A small contrastive audio-text model, trained from scratch.
Model: encoder arch transformer, encoder num experts 8, encoder layers 8, text encoder width 384, text encoder norm layernorm.
Rows from block 5 of the audio encoder of a small contrastive audio-text model, named by matrix and row number. Rows with one number within an expert belong to one neuron, the router's apart. Each number is 500 + 50 x the weight over its row's rms, rounded and kept within 0 to 999. All counts start at 0. Numbers have three digits each.
Before each expert's rows are labels from the 100 clips, of 14848, where the router gives the expert most weight on average: "lies over" is the class under the peak; "top examples" is what is common among them. Only what is clearly more common there than usual is listed. The data: single English nouns, adjectives and verbs, spoken by a formant synthesiser in many voices.
# router: router (encoder.blocks.5.mlp.router.weight, 8x256, trained with AdamW), inputs 86-128
# gate: expert gate (encoder.blocks.5.mlp.gate, 8x64x256), inputs 86-128
# up: expert up (encoder.blocks.5.mlp.up, 8x64x256), inputs 86-128
# down: expert down (encoder.blocks.5.mlp.down, 8x256x64, transposed), outputs 86-128

# expert 5
lies over: silence
top examples: quiet level; /ɪ/; /g/
router.5:451514443492486529450524436483524472567476424582560485502459467560445417538420447497517511477429542492528454467462489450484472492
gate.0:537330500500500698501500500500500500500500500456500500395637404555500500531421329500500500500488500500500500500500626500500500500
up.0:500524376500500500500500500556500500500500502488587500434610500500500558500500500500619500500500443523500500500500580612500500500
down.0:500565500500473500500500469435500500500500500500500500500500422500500500500500500500526510396562391738500500500500500500646500500
gate.1:422558500500430500500500500494500500441620428500463500581452500500614604436587500500500500408500447500500397500514500475479544502
up.1:603500500500500500500500500500500500530373606500543500449500500500385431550500500500500563595500500500500578511464512557500462500
down.1:523506557500479500602500500500500449500500500389548458500545500500500529500500513500500500472375480500500619500405500545500425500
gate.2:500430500589500500500500500500381500411500500500500500500500500500500500500500349461500500548500436500500294500500500500500500500
up.2:599500500500500500500500500500500500603533500601500500500500500500387500732500500500500500500500500615498636520500500500500500500
down.2:500500500500621500500500418500593500500500500525500500500367500666500500500500678500500500500500500500637500500500500500667500594
gate.3:500500500500488500436625500500440500500386488500390500537417399509467500500580509542494451721500500500495500483562500500565500500
up.3:500500500580500500592500500376581500343500500492601522507567500500500500500359500427500575248563500500500500536500586446500500500
down.3:500500500500500587500561551601533404432500500498500500500508512500500589500500500500500584500500381500430500500500433493426547528
gate.4:350500511563500500500500500500500471500500500500500500500500528500500500317500500500500500500500635500441475399500500500357500500
up.4:500500500500420628427348500500590582500500500307500422500500500500500500500500448500500500215431500500500500355500427500500500500
down.4:430430500414500500500500500500500500500452565500500500500500500500597500500633368500500488316611500500662500500500500500462500500
gate.5:423518500500651612560500500500500500500475330422500379500500462500500439566617500500500500500500544500500500500500541500500603500
up.5:443498500500541500492500545500500500500406587500545500500532556500500500405452500494572500500500500642500500500432500564500500434
down.5:500500500500525500500500689548500500500500500500500500587500500500500500432533500568623500500500523473500500500500500500500500500
gate.6:421427401500522500500490500486516615510500528443515568385515656500500500500421490500500500500500500364441500500500554552500501497
up.6:437500394610500500459519500510506500500500500468500500500518688500500500549437507505454423545545500500500500604451510500357513500
down.6:428500498500500546500489500500600574544422581507500571500500500500228488488407500429416480500500500557500500621500500615500480523
gate.7:500500500500436451652423500500500425500500500500500464500560615625500500528500500500500500339500500485500560495500500500500541500
up.7:500500500540500500500500500585500500500500500465500500419432500417568424500596546500500500500500500500500500500500563540543500500
down.7:512500500631478500500500445588469517420500501554500412428500373500435500427500636500423509500500545539588500500574460587500432500
gate.8:550500500664500500500500500500500500500500500500500500500500597500500500500500657500500500500500500500500500500384500500452500500
up.8:500500500500459500500500500500500500500500683500500500500500500500500500193500500500500500500500500500500500500500500500500412500
down.8:500500509331500500500500568500500557392500629500500500500500500500500500500500350500500500594500500560500500500500500500500500500
gate.9:500500500604500500534500500614500500607367500536450500449411500500500554500500500514500500500500630500500500500500523433500500580
up.9:500500387576462770500601500707500500471467558500500500500544627500500500565676500500500454500500500500500500500500500500642660500
down.9:500500500500500500558448500500500500500500581491500500500500500500500500500500579500500500500500456682567500500500500500533481500
gate.10:494500601392500500500500500500500500500500480367500500467615500500500500335385424493584619500621500399500500500500500500589500500
up.10:677648500500500420500440533500500468419408500500500500555500500500500500587367500500617500500602500500500446476500584500447500705
down.10:597500500500500467500420594500500500529397527521411464500500500500500500500500500626500500500500500651500500500500500500500500611
gate.11:500500500500500500500394500500500500500500660500500500500500500500500500575500500500500500500634500500500366500500500500500500500
up.11:500500500500500500500500500500676587500500500500500554500500500500500500500500500500500500500500500500500471500500500500500500500
down.11:500500500500173500500500683500500500500500500500647500500500500500500500500364500613500500500500500500500500500500500456500344500
gate.12:409500631500427618532473435500500500352500454538500500500500500500500500500500525479615500595411475519500581500526416500500500500
up.12:373500500500500653500500500500515500377500434516500448500500500500500439500492568500616500590435480510500570500500446430500500500
down.12:500500500500500500500500549500500500358500500602534500430458523500594500459500500634500500500568560500500566500500500500595480392
gate.13:500500500500500500500500500500500454500446500500419500500500500500500500134500500500500500500456500695500500500500327500500500500
up.13:500500500500500427500223500500500500500615551500500500500500500500500553637500500500500500500500500500500500500500500500500500500
down.13:500500405500509500600500500500500500500500500500386500500500500634500500500500500500500500500500522500500500500745500500500500500
gate.14:500500500612365500500419500500500500500500500500500500500311500500500500500500500289500500500500500364500407469500500500416500564
up.14:500500500500569478415500500500500500500616500500500590500416407500500500500500500500500489564500500533500500535500500500619363500
down.14:644500500656500500563726500500500633420500500500500500641500477500500500500500374500500500500575500500500500500500500500609500640
gate.15:500529500374500500466431466500500506500540500499500500500500531515500500500331500500500436358500416447500500500500500495500448622
up.15:500500500445500500500631500500500527491500480500500500500500427546500500500597500500624492500500500500500500395528511530500500500
down.15:500500509500500631500382353500527500451500500357500517500500605500500500443423500647500500630500385500534500500500500500500500500
gate.16:500435500500500500583500500438500500500500500500500442500495606468609500500500500500500464472500500500500500538500500500500536604
up.16:500500528445478500500523500617471500500500500474529500469500500375500500500464500500500616500500527455614518500440500500500500500
down.16:588500500500500430500601500500500514500500486598500500563500500583489500500500500500394540567500500443500500500490605500500500500
gate.17:471500401500500500500500500346482738500500500500432500412500500500613500500500375500500500500600502432500500500500500500439551500
up.17:500500500500500453467500500611500364461500500500500500500500500500500500500623500500422569256523385500500500500500500500500500584
down.17:500500500500500500500500500506500500500500500500461440500500500500532500500500573500500500500510500500500500539465500500734500500
gate.18:500500500581500500500500500500500500500366630500510597500500500574500500500500415500500500638500500500500398500616594500500500425
up.18:500500500500500500543431500500553500500607343563463406500561500479500500500500500565575500371500476500500602425472500500500589500
down.18:435500500581538500500500500500500500500428500500500500500500500500500500455500500500424500500500500500439442500500500500500500214
gate.19:500416500440500543500500447613468500512500500500500425597500500500513415646500500486427375616557500500500500500500500500500500455
up.19:385500500457544396500500435500500500500500500500580500387425500619557468561500500500500355500566500387500458500500367500500500632
down.19:500672500500512572500382500608500500464636500500500500431607500500500500500500496500415500500500593500478500500500449673500500500
gate.20:430500382500500495593466500497447500500500445454673386580500500500500472430500467470500500625472561430510500500500370500547500500
up.20:601500599500500436382500500500485500500459500500389640500500500500500500616524483500500525500522500587500524500516500500423500500
down.20:508493500540422627500565500500703500500521411500500500578500396500500500460631426500500500500500500500500500500500500397412607500

# expert 7
lies over: /ɑ/; /æ/
top examples: reverberation; /ɑ/; /æ/; thin (high-pass)
router.7:522477475446486515494577467463473477507452495556525460540527483512530490499548440480514449438444558549590469453540587482356522610
gate.0:355500500597500500500545500500305500500500500500395500500500500500500500500424500500500500500500431500500505500500500500500500500
up.0:500500500702419500500500500500500586500500357500476578500500440500500341500545500674500500363463500500500500500500500500635500430
down.0:500500500500500500500500500500500364500500500500500584500500500500500500500682500500500500500592500500342500500485599500500500500
gate.1:489500601500500539500500500563500500500500500500500500500388398500526614500500500512500311500500518500500500500500613500500500500
up.1:488500500500513434500500500500500500500500552564500500500500627500500479500500516500500620595500500500500500500500500500500500500
down.1:584500500500500500500463500500500485500645473500438500500337399663500500500500500500500500542500500500500500500655500500512500500
gate.2:500500500500500500528500500500500501500680500500500500434500500500500500500500595500500500500500375500500500500500500500500500500
up.2:627500500370405500608567500500500529500437500500320433500500536500534500683500500500500500500500500500500500500456500500500405500
down.2:500180497500500500500500500500500561579578482519500500431500500500652500540500650478500524500500500397500500500500500500500500500
gate.3:500500500500500500635500500500416500500500500500500477500645500500500500635500500438500500500500500500500500500500500500475500500
up.3:500649625395500500394500500500500500500490500500500500455500473500500500312593500500500500493500500500500500500500500500449500424
down.3:500409500500554500529500574500500500500500500500500451500500500500500517478654500500500500500500510485500450500500568500500500500
gate.4:395500500500584500500500500500500500500500500500500500500500456500472500500500500437500500486500500500500500512500645407500500500
up.4:540427500500387500500500500459500500500500500500500500500500612500500500567500500500500500500500500500500485500500500500500500500
down.4:500500500577324500500500500500500500417487500500448500500500500635500500500500500500500500500500500500500500500500500410583576500
gate.5:328556572449500500558571500500500500442500541508487500571500500578546524455500625500560576500500529500500500423500500469500500500
up.5:414500500500500500652529500388632500500474571500476500596500500500527500500373500500500500500500500500472500401500500450500500550
down.5:500500500500500500500544500500500442500402555360467583500418500485500500572500500500500500500376500500500500500500532481500449500
gate.6:500500500500419500500500500500411500500500386500500500500500500500500500500524500500500500500500500500500500500749500500500522500
up.6:500500500500500416500500304500500507467500500642500500500500500500467500500500500500500599341500500500500500500500604500500500500
down.6:500500500500586318500767500528500500500500500500500500500500500500500500500500600500500500500500500500500314500500500500500500614
gate.7:500500500534500500500505500505630500557397500500500533500391500496460500434500490547500591500376500517526583500500500541500500500
up.7:497500500500528500440500500567500500584314500463500500494500348500500500500566500500500379560588500413500534500570500523500430424
down.7:500500500500500428500587500664418562500500477500500500500457440614550500481500500500500504500500500433478410500500500419620500362
gate.8:500500500500609500500592500344500446500562500500415585500500500500500500500500500500500500500492500500426434416500500500500500500
up.8:500500500500500500500500500518544512500500500500500460500500500500500500500464500500500500500500500500565500500620500438500500500
down.8:500500500500500500500500468603426500535500500500624500583439500500500500505442443632500352441500500500500500500500500500398448500
gate.9:500500500500500620500500500500500455500500482650500500533346500500500500500527436500500500500500500500500500500500446500500500500
up.9:500478500500500500500308429500508434485500355500576500500500321500500500418511500500500407500500500500500500500406500500500382500
down.9:500500500562500455500500500500475500500403500500303500734500444500500500500490500388500500500500506500500635500373500500500500500
gate.10:500500500500430500524468500500500500500500500500500586500500500500500682537500500500500500500500516500500500500500500500583500500
up.10:500500500312500396500500500500500500500500500500500554531500500500615500558500500593468500500500500500497500500500500500286500734
down.10:500500535500500500365500500500500500624500672751500500500500500500500500652500500500369500422500500500500500500500500500500500500
gate.11:500500500500500500500500500500518378500438500500488500509460500462568500500506500566438500521447457500559500459434500501608500570
up.11:500500595500454500500401500500463500500500499400500500535518463534449481500500500500500500500602500467524500543500500526483500500
down.11:500500419500474486500631585441500484500500593500532500500500500371500500500351566500500500443520526500500531625541500500420500433
gate.12:500546500500569357440373500524500644500500500500500500500500535403455500500480592500437516500500583500500528500500550500500500500
up.12:500624581500599500448418500500417637500500501500500500545630433498500500500465580512441500515352549500500428417500500500500536500
down.12:500500500500500500500500500500606500500500500389500500500500500500500569500500500500500563403500500500544596500605500500445500500
gate.13:500500500500500500639500485500412500376500625623500500500433500500500500500500500290446534500500500500500500500500351500500500500
up.13:500430500450500500682500462500500500500500683500500477366500323480500500500500500500517500500500398500587613500414500500500500500
down.13:500634440480500500500500614455527500500500556500500500500383500500561500500393432500444440500632500410548500500500444493500500665
gate.14:500500500500582483500500500500356602500502500500465577500500530500500500543500500575500500500357500500576500500500500403500500550
up.14:500500445572387500500500500500500500449500500493500500520500500500500500500500500500500500500656500500500582500500500500500500500
down.14:500500453500500500500500500500608500583500500500500500500500500427475500500500500517544500500500500500500500500500385500500409500
gate.15:500500500543500500500621575500500500500500439500500600497500334523500500473500527500500500500500500500500487420653500417500500500
up.15:500500500502500591500500500500416500529465500500500610500444457432598500500464500500500500564496500500500500445500500500522510500
down.15:464343500500545500500500444444668500500500611500500500500500513500500436500500500500500429495500466500500382460396500500422500500
gate.16:500438500500500500543500500500645500500417500538500500500500449500500500500500511500500467602500523500633500540452500500500500500
up.16:567467456500500500511531500491631443500441500500567479500500474500509500500500500500701500500500513476500500500460500500500500500
down.16:500428408500500500500500500500500478394500500500500500500500421500500500500442428500500493592614500500500500469500355469500520662
gate.17:500500500500500500500500500500500500649500422500500500500500500500500500500500500500439500500500500500500500500500500492500500633
up.17:500500500485500500500500500500323500500500500500500500500500500500500593500555500500500500500434500500500500571500500500500500500
down.17:515397500500500563500500500500826467500500500500500498530500500500500500500500512416500500500588500500500500500500500500723500500
gate.18:500500500500500500500500500500500500500628500500459500500436500500500500404500500500500500500500500576500500417500468500500392500
up.18:463580500432500500550585458500500500463487500500572416500500575471500445388500606500500500500500528500500500500500567339538500500
down.18:500446386464500500301584500477500480500500500500500500515500500383481500500547500500578500401468500500500500500500409500442500500
gate.19:500500500500500500418500500500500500500500328500500449500515500500500649360411513500375352500565601500622469500500566500500559357
up.19:538500500500469500500500500500500500500588500500500478500276712523500500500500495500500375475575500500632428500500500587500500500
down.19:500500500560500500500500500500500587500500551500500500500500500461500500500500500500500494500383500500406491500489500500554500500
gate.20:395500500454500500500500658500464511500446515500403500500500500494500536500438500500777642500500500500447500500505511500560500500
up.20:500500500559500500572500500388537518500597500500566500500500500585500448500500500500500365500500570500568500500497500500500500500
down.20:500500500500484523500326500509539500511428429352500603500312500500501514500500500500500500500326500500500500500500459647430496491

# expert 6
lies over: /i/
top examples: reverberation; /i/; /tʃ/; /ɪ/
router.6:562456516518433440470443516584528513439513424526600486440562497535509419557465493449518524445562501429481444506519439509610490534
gate.0:500500500500500500330500500500500500449500500618419564500500500500500533500500500500500500500619500500500500500500500500500500500
up.0:500533558500500277627527500456500538500500574500500479500500500513500559500500500500522500500500500500500500638556336500500492500
down.0:623500500500500500500500500500500500500500500500632380621500500348395500500380500513582515462371595509525474548500500500500433500
gate.1:444500500500500500500500500500500500500500500500500566500500500500545463500500500500520622500500580475500500337500500500482500500
up.1:500500462500513500500431474500344500523500500527583581500491500468500396500605411437500550500500500532500500302540354500500488500
down.1:500500371397500500500500500516500500542500500500586500500550500500500500500478500500500500621500669502500500620468560431425592500
gate.2:500500500500515500521500500500528594500639500500535500502500574500489500500500575500500500611590342500500505444656485500522500376
up.2:574386447514462500509500500359500370500500500629462500500500500500505500567500431472500500379500630500500500553500454500500500500
down.2:500541500500500560500560500593500554609500500500420500485500321500413500500500500500500500520500494500500500500500510500500587500
gate.3:500500500500500500500500406452500500500500500500500500500500500682500500588500500500500500477500500500500500500500500595632500500
up.3:500500500500428500500500500500372556500500500500500500500371500617500500500500500500603500500555500437500500500500500463500500500
down.3:449500500500500585596500500500639500500622382500500500500416500500500500500500500500500500500623320413500500500500500500500528366
gate.4:500500500618500500500500500500500500500500500500500500500500500592500500470500500500500500500500500500500500500500500500500500500
up.4:500500500500500500427500500500500540500500500657500500500500500559500500500500500500500407524500500500500500500500500500500500500
down.4:500500500500500509500500500500500500500500500500451500500577500338545500201500500500500563500500500500500500500500493500500500632
gate.5:500500379583500485465500484427500565579537466500467500413380514500462500639500446500500500388613500500559500466348500504521500500
up.5:491574565588500500500477513500500445500358601417500500500521500576500517500500500500500500500367504500500500502500500469595500500
down.5:500351500500500502485444514454589500345500498479500500500452500400500500389500500500500493500473500500463500626484556500500622500
gate.6:500424687475581629500500500553579500500553500587440500371500500620500500500500500500494500500500581500500448500500471500536524500
up.6:500500267596505318500571500500500406500500443540500356634500398500500500464547475500557500500588500500465458467500500360467434500
down.6:501425500500500521441500430376500500500500500500447499553500500500500487497500471500360500521500500500500500500500500443554500413
gate.7:500500500500472386500500500521500500500447500500500500338500540500549500500575500415500500500500500500500408701500500527500500500
up.7:500500500500533500500478500500500652500500500500500500573386500414500500371500500500434500500661500491565434500500500508500651500
down.7:500500500416474380500500500500340500500500503525500500606461500500458500500516456500444500500440550429500500500500500500358479430
gate.8:500500432500487500500500500500500556485600406500500553500500500584500500606516500500500574500577500502500396541483500485500500449
up.8:585500500430500500500531500368500408500427582500500442500500511472411438476500594536500455412522565500520582500500500500500500584
down.8:500594500595500500500463422500402500385489500414468500500496500484500500435500363547435412605419540466500500500500500500500566382
gate.9:500500564267500500500571500500500500500500500500500500374454500500500500500500500500500502500500495560500500500500500500500481500
up.9:500500500473612500500495500500418500500500391500582500471500402471500464628528434500408500395500553500500642488513549500500532500
down.9:500500500500390500582374488364500488379500500500444500500531564500500500500500500500500500500500578420500351500428500390500500500
gate.10:500500500500500500500727500558500507500500500500500418500500500500589500500500500500500500500500522671567500500500500500500500500
up.10:500500500500500500500500500500500867500500500174500500500500769500500500500500500500500500500500345500500500500500500500462500500
down.10:500500500500500500500500500500500500500619800500500500500500500500481554500500500500500500846500500500500500500500500500500500500
gate.11:500500500692373500500508490500500440500500439500500500385528500500500500500500440373500500290627386500500442500458500500500500500
up.11:500360500500415463500500500500500500500500500500500500500500500500529456500500500500594500557500500500500500500500361669500500500
down.11:490500500500500500508515500500500500538500511500500500428500500477500500583500500500500530453500572545500500393500500500304500500
gate.12:500500500500500500500500500500351500500500500500500500500511500500500500500500414500500500500743500489449500500500661500500544500
up.12:500406500500516500500500500500500500614500500500500500500500500500500500500500676500360551468447500500500500500500561500500499500
down.12:500354500500500557500476500500526500500500500500500500500500500500448566553497500500500500552267500500429500500500500500500500500
gate.13:550500500500500500500513500500500400500500500500500366629525500488500448500500500557500500500500500500500526500500528488500403500
up.13:500500500500475500500467500513500500500500500500439500620500401500448500676500500475500405500444500585558500508500404500534500608
down.13:500500500452448500500500591508500500477500500500500500560617500500513478500616500461500500500500533500500465500500500500570500532
gate.14:500500500500448500500500500500500592500500500500500500454500500728500500500500500500500500500500500500500544555486500500500500500
up.14:500500500500500500500500500500500500500523500500500500447533500500500500500537381532500630500665500517500500500500500500500500500
down.14:500548500500500216500500355500558500500500500500456500603500454500500403569463500500500500622500500500500500389500422500500500367
gate.15:500500434500500500500538454500500327500307500479453507500504431500472500543483500500437500500500475500500537500500433500445500595
up.15:512486563500500500500478538500584500500500546500500500574453640500500500500500500500500472500500500382422471446567468435500485497
down.15:500500500500500500426500500415540583626500680495500466500456500582500470500500500555500369500438500500585500655500500502510484500
gate.16:500500500500500500500500500500500500304500407500253500500500500500500500500573500500500500500500500500500500500500500423500500500
up.16:500500500500500500500500500500500500500500500500500500500500230500500369500500500500500500500500500500500500500500500500500500500
down.16:500500500500500598500500700500500500500500500500500500500500500500500500500500500500500500500500500500500500581500500500500500500
gate.17:500500500550500438500604500500500603500500588500500431500500500446500500500550500500423500403500500500500500500500549578500500535
up.17:500500500500500500500500565500451500550480500531472500500500402500500500645500500500524400500500500500500500500500500500500500598
down.17:500416500418500500500500500500545507541500500500500500719500500500500500500500500500500534500442500500500500500500500500430500500
gate.18:500500500658500500500516500500465500500647500500500500500500379637500500500552500500500500500500500500500500647369500500500500500
up.18:500500500500500500636403500500500500440500500500500500500333500500500500470500500500551331500500500500500484500436500500500500500
down.18:598359500500500500500500500500406579500500500500500404500500500500500500472323500500500500500500500500500500500500500500355500784
gate.19:438500500544629289500536558500500500500384500500500382500451358500500500500405477500500429500500500500500500500500500455500470500
up.19:500500500500489446500500500519500500500500500500500500500500500500500500500500554500500500500500388500608500500373506500561500500
down.19:500500500500500500344500500500500500500500500500500613500500500500500500500500500500500500500500564500500500505566500500500500500
gate.20:500500500500500528419551500636500570394420548500569500469500592513500500500631500500500510500393551500500495578598498500467719476
up.20:500500500500536455500500500372500556500653431500399500562526500500467500500500500523500500433487500601621457379460437500407500625
down.20:507500596646500500500397500500500575500615552500598500442500500500500500459500595515500611575533474500500500500600500500500500450

# expert 1
lies over: /ɝ/
top examples: reverberation; /ɝ/; /ɑ/; /ɹ/
router.1:530461528537469488509509536570569574407461485469395511513485470537517570501519499556478497513567536471410480573520527467478410545
gate.0:500500500500500500500500482562500500500500500500500500500453500664500500611500500500500451500500500500500500500459650500500500500
up.0:443500500500500500500549500500500576500500565464551500419472460619500392550589440500345500496500585469500712500544500480500500500
down.0:500500545500500500500500546500292595500500500500500500500590500515500500500415500430500500500523500500533500500500500500387500500
gate.1:500500320500500500426500390493500396500500603414398500392466500477435500426629573500500554500530500500500471500500417342500363500
up.1:500500500578500655500500500577500500444523618374413604380414500600500500532582530636366500500551500479500517628500490500450500500
down.1:500500500500500500513466369500500531500500512500500430474500500588500500387494500393384532606535488500424500500500584500500500500
gate.2:536584500518500500339500576500500500500500425429555500500613500491500500588628500500359500500500500500500412500508451642500500500
up.2:500500500500500500500500500592516500500500561534392500500475500521500500435475599500500500500500562432500511500500517467500500535
down.2:500545380500500500500171500500487500500500500500500500500508594500500500500336500500590500492500500500500568480500500512500500559
gate.3:719443500500500538500500500500500487500560662500493500500500500500500490500500521601568459500500582439500500500500500500500569500
up.3:500500500500500613500575500500500500500514800500500437627500500500500500500500500500500500494500500500500500500500500500500500500
down.3:500500553500419500500312518508500536509500545525500500500420500500500433521500500500575500500500272500333500500500432519500429500
gate.4:481500413416500614500510500500500477500500500500500500500680500500500500500500500421457500460386478500422500500500500500500500491
up.4:388530500296500364465500500500500500500500447494500500449500500500500500500500454500535500500500500500500483513402500500500500500
down.4:500500500500500500500500500466500500500500500500500652500541500312500422500500500437500500500447500372500298500500612500398500500
gate.5:557500500407474500365365500500500500500479261500500500500500500517523542417500500500506500593500457500500500500570500500500500490
up.5:500583500500588422312500508470534500509500500447540500500473466500500439461392500565475531500665419500500500500500500545302500500
down.5:465500653547500500500512480628567638413629500500500500500500593500500500500535458500500500500521621460500551500564525500584500508
gate.6:500458500500453500500495500500500500500500443500500574487500500500485500500686459569579500500368500500500500500500500421500500474
up.6:544500500500526500500537500500500500411500500629500435500508500500508500599500500500500500500500627500500689500500500500419500500
down.6:500500677500500500500623500500500500500280500500500500355500500500500500500500500500722500530500500500500500500500466500500355500
gate.8:490500500500500500584500508500500500555500399500500512581604500490500500500566500500600534516500500500500535387500387462318559689
up.8:500696500500500500500570500500500341500442500438500500500500501500501500500580470500500500500429500500575500500500466471500500452
down.8:500585500495500500500500500500500500500520500500456500500531500500500500500500537500498500500629500389500500310500564523496500415
gate.9:500500500500415461542500500502500652500391601500500500500500384464500500500500500630471500500500500493500500500500500493500500500
up.9:433500500500500500473500500500500341606500451500386500500531554500500501560370500500500500500500500552500500448500438514407500514
down.9:584488608500500500500500500500500451444619500441551500500590500500500482500500500500500500500468500500500495500497500440499477500
gate.10:500500500500350500500500500608500500500621500500500500500500500555500500500500500500500500500500500500500500788500500410500500500
up.10:500512500500500500500605500500500500500352500500456500500500446500500500500500500500500449500500500500500500500500500500500500500
down.10:500500500500500500500557500500500500500500500500500500579500500500522500500522452500500500500669500500500500370500500500500500500
gate.11:500328500500500494481227500500500500500500500424500564500477500396575500500400538500500374500500442500500500500554500500521384500
up.11:500500500500500480500500505590500577440489500444500517500486500387500500500388500500500500500500500500415500485500500500558337500
down.11:621499500507504500500442500500362500500455482500500500500454539500500513500392377567500508500480500552500500431496500500509503497
gate.12:500500500500448500536449500500423500500500500500431500500500500500500500500494500500500578500398500579500487548424500446500500500
up.12:486500500500500500500530500500500545461500494500617500500547500487500509500500500500500500500671449500500538500500500500500500447
down.12:500500456500500500500500500491500500500500572500500500500500500324371500402375500554500491500429500500383500500500500454600500500
gate.13:500470593500500500500593500500500500398487492500500500500500500500500500500585500500500500500500500500570500629500500500500514500
up.13:500425500543500500476578500500397579500505500447500500500500500500386500500500500500471500500397500500591500613500500306518507500
down.13:500500477500500500545515500474500500500569501553500500500500500500601500500339498500500500498509500500500600414513375531500500534
gate.14:500387500500364500500448500500500499500532500555500408497592500500500403633500500416536500500506435500463453451500500378486500535
up.14:500500500500362500500500500500651500480533500545500433500500500500500500641500465500500500306454500610500471500500500500496500500
down.14:451500424500500500513500500500500500456500582543500467500500500500500500528500500617500343500500500500500555500433500400509500452
gate.15:573405500500530500500508547500500500470500500500549604500377500500500500310500521500500433337375500500500527500500500500546500500
up.15:500500353558500467500500500500554500500500520463500500500500500500513468500500500507500565500500500500490500500500500500500534500
down.15:500480416500500467500500500500564500473500500500375579500500500525608385576500609589443500519500500500468490411500516669500458500
gate.16:500500390500500562331500572500500500440628365500477703500514632500652500463500500500500565603500564457500500500500494500500552428
up.16:500500395576500500380458500500500524479500500500500500500518500500632500494500500473500596500649617481500412401350457500500541533
down.16:453500500500522500500500500599500565408500500500500500500497399622500500500500347304500486500500500426500470500431500548500500368
gate.17:500500500500500500500500616500500662500500500500500500572782500716500500500500500558500500500500500368500500500500500500500500500
up.17:500500500500500319500500500500528500500500500500500500500500500500500500500500500500500500500661500500500500376500500500500500500
down.17:500500500500500500500500500500626685500500500500217323500500500500500659500500500500500500500500500610500500500500500500500500571
gate.18:470457500500500500500540428521530500657500500495575500639500431500477518595500500533500414559500500605500500500500500476318413500
up.18:500518500500500500403470500451512392500500500500500500368500500500548554429500483500500500500523500376500530500500500500702604440
down.18:429500500410414500500500554500500500500434500500500500500500500435500488564500500500500500500500500500500570500545516500500572500
gate.19:500500500500500500500500500500500500550471500500500500500500789500500500500637500500500210500500500500500500500500500500500500500
up.19:314500437500500500589500500500450500500500500500500500500500000500500500500500500500500670500500500364500500500500500548500693500
down.19:500500501500500500500500500500500500333500500500500500500500500500500500500500500500500500500500500500573521500500500500500500500
gate.20:500421500500526579489500496585562626500496500500494500500577315511500500500500500500559563595377439465574457500475546500500493500
up.20:402537500500392500500500500588500638500373623500500500500442500453500331452575500500403545676500500500500500612568500500544500500
down.20:500522442372500555500459487399500500500500500528500500500500375500500500515475500500454500521500500500500544500500500500500500500
gate.21:500412557500460500541497500500563500545500551375590500500500562529438500481425500500512500500631500500500446500481590481500500551
up.21:528500500571564452419493500407381409500500500688500500500422460431500402517545500500467500500344500500500565508535408574537446500
down.21:489469637559500500500537500500527500500361487500500558547556518465453563500574500322500500500500423500500500549420500436500500592